Rows from block 3 of a small image inpainting model, named by matrix and row number. Rows with one number belong to one channel. Each number is 128 + 32 x the weight over its row's rms, rounded and kept within 0 to 255. All counts start at 0. Numbers have three digits each. After the name is the row's rms in percent of the matrix's.
After each channel's rows are labels from the 100 images, of 14976, where the channel reaches its highest value: "responds to" is what is common among them. Only what is clearly more common there than usual is listed. The data: simulated grey scan slices of phantoms with and without marks. In brackets: how many of the 100.
# convs0: first 3x3 conv (model.blocks.3.convs.0.weight, 64x64x3x3, each kernel summed), inputs 0-63
# convs1: second 3x3 conv (model.blocks.3.convs.1.weight, 64x64x3x3, transposed, each kernel summed), outputs 0-63

convs0.46 093:100097034145120125108142129079060162055161147115106147137130081209083120119107095065091106119113093085154106151104067147116129140101119125144131146144125115100120139083129094170164129112141123
convs1.46 090:120086140098161131106172111110144137098117112201084087190142122111136141090144164193178162180145119151163185120112108182143092138127122109090129113122142093166104137140142163094186085123069083
responds to: chest (68)

convs0.21 082:119126160124128064097098112132124031094126104085149105099126121053126119164084126133097145154103127137108103168105110117102111108095119127103131131096147150046113098122214096149112136091070098
convs1.21 099:145121146122151183189134163188122117147102165211140184126179180157110121078101154116129138164125200110139157122106129146132090129130180068105115123074159096173149115113090164116121135143123159
responds to: head (81)

convs0.48 104:129138133115094141127086098141104071087114141044143113082117102078172087132107105052144119162140144144134140155087137163111066125099166110148114087104117135126104124088163065211114141108157116
convs1.48 105:028095128174123156080192140087137151097123126146083147170190144140165184177099170107114105148101136148153107157140090158155161093108122103093071167130110110138116148181103147109117121143144117
responds to: limb (89)

convs0.20 106:121092090100076076132151150124136134116111140079129073145109126149136136107049168128071145146080143091162114126100082123158112079104170117151079099080085071123103127081142096186133104105080123
convs1.20 104:076168183046164162142061125132183115170151151083133167097131150123160100159179069140149127138128149150098127163109139163130164124102134147107119129123100168118092105186129132126149145082196159
responds to: limb (80); ring (37)

convs0.44 099:113109128116078137090087090153117172130178104122159115100118154092120073134148126113161137174107113144182079160115111147054122100095165160118166115087145188141119060139125063155063132126148162
convs1.44 102:150129122184181148086161152120155094155097199086127131108160117142161093141093132149066103108140082150100168089144143125155125148159117071098116059130091098131098180069125107131144155113093070
responds to: belly (63)

convs0.14 108:168080163119130178079153088144063121066151153127122154124105107127131129105076115138124116123189141145162099125094040163126136143109188150140074119092144114087090091129148096167123110093078101
convs1.14 105:159164140132156132138120140130161140158137109130116113110179147115121118215107113065194101150123102116162161136139184226134134121156120135084157135115121075109153131134213148141099126123172183
responds to: noisy (63)

convs0.55 124:097115097111111134089115115148167162105115095101134110103130101082149118101088076082118160146139089123174108157067048151123106094079134114117068120078120116073089104092130121200103108078137103
convs1.55 124:087115152178150166183182154139112101146151130140148132103108133160141135166093180164186164186070167128138166169116121175150142145143134166120171130143170154153174114152111118120187137141155207
responds to: belly (100)

convs0.4 083:143136095176141099150131196188126123106144140080119111088169125144116093097142073131096124120041069096174168109151120160105107120106132165094141153149147115112125143043104087147082126110172113
convs1.4 102:142114155090120123146072132078084119139118039153027131175128137118160159121132043117154153102103138160127105108121147087179058109128098119125110110097135125128139108126123163113192150124123109
responds to: head (68)

convs0.39 085:106084067126068092094184073186135188055134091115135109127146074134151130105089123118167122151115092132154128106123048138150101129087140098086096119117132117117130133087132109195108127122095110
convs1.39 112:092136102156140093206176140119165119115093204202134114171089128167149155135107145086094132128173142097142123071109117102115141142161165129092166124075082177134140165069097129131142112157139108
responds to: belly (59)

convs0.45 103:087120151143099094129084114177119167125094150052057113140137083074137119119144127083126152113075153127143096082121122125137120146081134104124176163090117168120103127104180104162049141112076087
convs1.45 090:150123155113142150166182143122094123186156117112136103103084104169152060111142094122113073175150142129110136151146129163155119098181183096095119075199136121136157153108182152180148103189152162
responds to: limb (51)

convs0.50 088:121091156162145167146118076109136162011142122094111143095172082134108199172133096151124143149121143140178137145068105084086149120097137113169125134079129120060135134123153147163127137135159139
convs1.50 097:151121129131104107089168162149095093115109085119154089145051155092130091129058130133061152117090120070119133117139126112127116139142136160107079137140074045153156123069077118102078169134134117
responds to: head (83)

convs0.42 084:119141133102139126137162125093094150104161159100121128182114139073128150185111167115097116175091064162149114186130101032130139075133121174105167142146141144108130188178094131193129142141108150
convs1.42 104:111103162128158105129135155094090112100132115066138069125077114134149101114085075141110148126085127058139050113141110092145098138142126118174126110144074114168096095084126098072106103158098056
responds to: noisy (66); chest (50)

convs0.5 109:116093161126128141111113085112103195092161105119102122097119101149109090163080128095107086096159038162170102108116047106073173165147169113173108149090149104106166100112138095139126121108131104
convs1.5 101:115136106138085070108134153121148090152071194144124108129104182171121136100107097126095165163128101119103207128131152153132134075099140128134121152089192101145104189086194115182081124140139143
responds to: noisy (77)

convs0.23 109:123111153077143153083107076124107093086134118066109087119137086182148117088130133076142118141100087143124135161078098144132123148153181112110043159059151114139094063119169104154147114140123088
convs1.23 101:078144126087126112140102160141121092165109147136170132095083157058108151139169068158139106145059130136142091092103178122074173139065169130097123098137126126124222094132089127144122110111127151
responds to: chest (78)

convs0.17 110:099124184077089171151081088179135122095139102136150083072133064099131135129067101080101119108108114144193139166122124084104095107103186119115086149123138128073082102105109070149134124144132119
convs1.17 107:072102146166133141126173175112113162139093090122115149157125146152126173141142144121140161090147078140083100165130117123099112136141153187055085120174120118143174153074215163072096144164141150
responds to: noisy (68); head (51)

convs0.51 100:125113112096099117143125090131148197175124143094136156079093102113144127153103128100142141151089092135176100159088105121047139134122216142051098154126086195108103163142121110158156140127086141
convs1.51 087:117115148166112145133051192123139095107141058076129115152189125138108111129127148124038130116106145176090187092154128112198112123132071118128121101111152084147148124153118075123127116133082104
responds to: head (95)

convs0.27 086:105085135175152128030127139035133127141184124109167148122111128130130125130068149121168143118162161112182070092109118154145177102135147091121147155132142111122110089054163151176109120117122123
convs1.27 098:133152102037121153127151095113145163144099111052149129097098130086102146098152119112051134105073102130104130132153108101097090087140133130119090086186112158120153064118151116093167155156072140
responds to: chest (87)

convs0.62 105:139126098123130166136121153106138122129148142142152044149083084100101079149032171105126121162185142132192189104091097154146082134140150123124149213131126110083137122097114105139139106131162124
convs1.62 100:092119128103117108116140088171085098121115124126154140128117095218126134094118186198155078069137185085074103133146151159138138153090140082072096153110119139140092144112148147083105135120110066
responds to: ring (57); limb (56)

convs0.56 113:161139071119125113136050095135129054139135130117146109042114118101151122174137132101140147159116139148134120153097116193080118109148175162133125110114072117119089165078134056162126117161162079
convs1.56 096:129075134158102089101171144146054120128131094142164139158144076124125115060134169150076128154106051096102112108144140084169164107103125165107100069126108086141092064125146169113128126137078128
responds to: several spots (53); chest (51)

convs0.24 111:122112160116093106155090072069126151116100156110107087115099086135115119115106115090141137115045132144147072145142086137134063115116195130071124075109103135078102157120143088199141109139175137
convs1.24 087:155129114139101122109191116132199122100156081115136207135142176151052151148147121125128064143139117103155098114157120107127146183114092123096146168097206149112091107093169173145096161143105135
responds to: head (52)

convs0.33 109:139118114110167152104132071060136192126173114078114119151123105100100140117122126110104095164112157114183086139101098126132103067113148193066172168101155127107133140131192084170080143103101148
convs1.33 093:179107117137156125044088163103166101140127120128131114122103147118155100090114127158111173131172114142111161160175093068119126190097129123158093046146026108105081107128139126135149111121133137
responds to: chest (77); several spots (56)

convs0.36 083:146119102130106158127102126148145086121096139069090073059107071154124086133074118140144140195116095157171120115134069106150098126116178142072118123099123089109074154103125075143097157101177092
convs1.36 093:114141127159078113162101109098077171086155094101153144185108141089121097087146076116117181117154105054129119135129158160169114109157132106144151083162057108126150143091137126143106113166065064
responds to: belly (53)

convs0.57 118:111094170069121129085115122103154130060171081087096112125126148123136126125068110102149171154127145122145078167124082162113099134107175137108131137130060111027116113131190088147144123168138106
convs1.57 112:183173111153109093161148067131131127156124149172105216130100148147164100149163151073118114097119090195134156114144145155097128138116170156185148142130204141138154126117085154184103118161152147
responds to: limb (99)

convs0.25 101:106079153102112134094157144126115182105120110112114141088080066138126172189125120058115072131126101159108095134105048120081097074125139134091058083130111113120103090126148111139149171154107100
convs1.25 079:186132116127116120142108080121160106138134182123079129141096119160133038074158148143173151083125158122113192126144165087101158157151174131177169172127127174111110144072085114150097132096166155
responds to: ring (52)

convs0.1 101:120089141138099104104087180095131109159149163116134103110074162185142148085135109064136127093096136125150129098095040172148176116156194143097131098114144113137085175122143107177107118154115068
convs1.1 106:101146110085146112140068150089118122091151087055100136127161093080162064073144098171144127171142099183153096132129157099109119095139130101134085067072105126129196126132141103084100137103116134
responds to: head (86)

convs0.18 085:065101102195068074126101094135126070161127155097126126150117067128126091120078101125142114157103156154113115110109091087112152122087133124149102083137084214081057143114130104153140120124131116
convs1.18 099:127176053129147141202150212152156147155111114152140142078149135123132171134134115092124058124119078180147141122131158153124064168088100078143104109121164156161154110125167137115152161149129169
responds to: limb (76)

convs0.11 122:134063140159115126130132133106141204123115128093128113110081058060149147156142109112092143160129104121154089114126060108144100111107166147105093153050128090137095096108151085096117165053136132
convs1.11 104:118153118097112134127147151059079134130169105110150186133141135132087099082170118159092166113103117131151086184139124122102136059157137078164154074145176158127113091164057164162169110092122096
responds to: belly (66)

convs0.9 087:127097148112110127142085155110105152137126125201086140124112071133151148205102097083167177143128136103142118155088074171069151103095183099126129090095141107142110044128132113126080143162133167
convs1.9 119:077104112086132096106143100143109174098143104120115094147121152027126158117164076095107142050116115197119091083147153077081130121097132180123146167090137153125159093170130138132112145124105101
responds to: chest (78)

convs0.63 092:142112180150127149085169130076151179079145125095141129068140090103128139156122149114085129144157093183163133113092126140092104143108133102082119186099130058120110097078136133225149093102127110
convs1.63 107:123154124112124119022133122140111110154141203191117105080063138102099140131162131141104100166081132096141128161163107169172089134094129127166097117138121140101141142186140113058160105117081129
responds to: several spots (84); chest (81)

convs0.61 099:094126123157123097049100133102104174119090109031138138082130146157132141150098111088084130136091123137125072121135071192090140121088126121117139104115132132088086125136142134204095181144125086
convs1.61 086:219101092119131122159127134133135143133152173115100087153121091098140148125128138158143184198142129078161208134126065090180130121139057158137112158176158149123085139175099129126137133098116112
responds to: belly (61)

convs0.49 087:116087117102112090165107106143103082133119129128096070124112114065106142158117142147142161124061158110091090123106133113107119132112220124125054103090146118060110124098142116222119151102139150
convs1.49 082:137161141097125158145133073088137142097092190135110195141148136148159074147077142101079135061194097191170137113106080140135113106118144158128176180121141131185171108101103104112152106123131117
responds to: chest (71); ring (43)

convs0.53 089:074048154130060188134159104120130176125142095077110091127149143072097080187111114094095130131154156120165145119121103181152151168104121159151100140155060155076097124127128152134146124135103106
convs1.53 089:174138120066175124158145140096151143146142151083171105115065097112115149046103134145168063131141132142094156159125096078096129143138094027095112128108168166152133116163102149155119147145138113
responds to: ring (51)

convs0.7 125:086060106142141109046123130158132161091123089049110149136111105108127134112120078117126133124124175138131090111066087139090101115144203158104106118084135087093115110108158067170131146088133099
convs1.7 102:124161109110201122169114120142100125144170123170181032130171143114135107179063202080128167082112137134180135154162163124116188119138103137119123155106119161147115166125120171113161124132123132
responds to: limb (96)

convs0.60 093:114121127134119117125111090151086157073117121098118091102095125095093166146130169124108125150113042168145107126119031146115118153109122103088133073088180090075102078130100113150100079181111114
convs1.60 103:198145093174160127126127166140161150139175185175112122145139146103142144122146108142154065092164175070117063157091138153159137110123113164148098185166121140090070152120063127130139150128176123
responds to: noisy (69); limb (52)

convs0.32 099:114084109103115151111082128109128081098084136151163136119080128105122033122081114122168128115104121097143115112098079154110098109103144156108149116102106118065135127139139080248115096142165109
convs1.32 093:099141121144067098129114143136105124135102140113136117101161129213092112122112158146087150170124123101122011099145143125135089135152133151140165160193115140125085210125123160069139155105097112
responds to: head (55)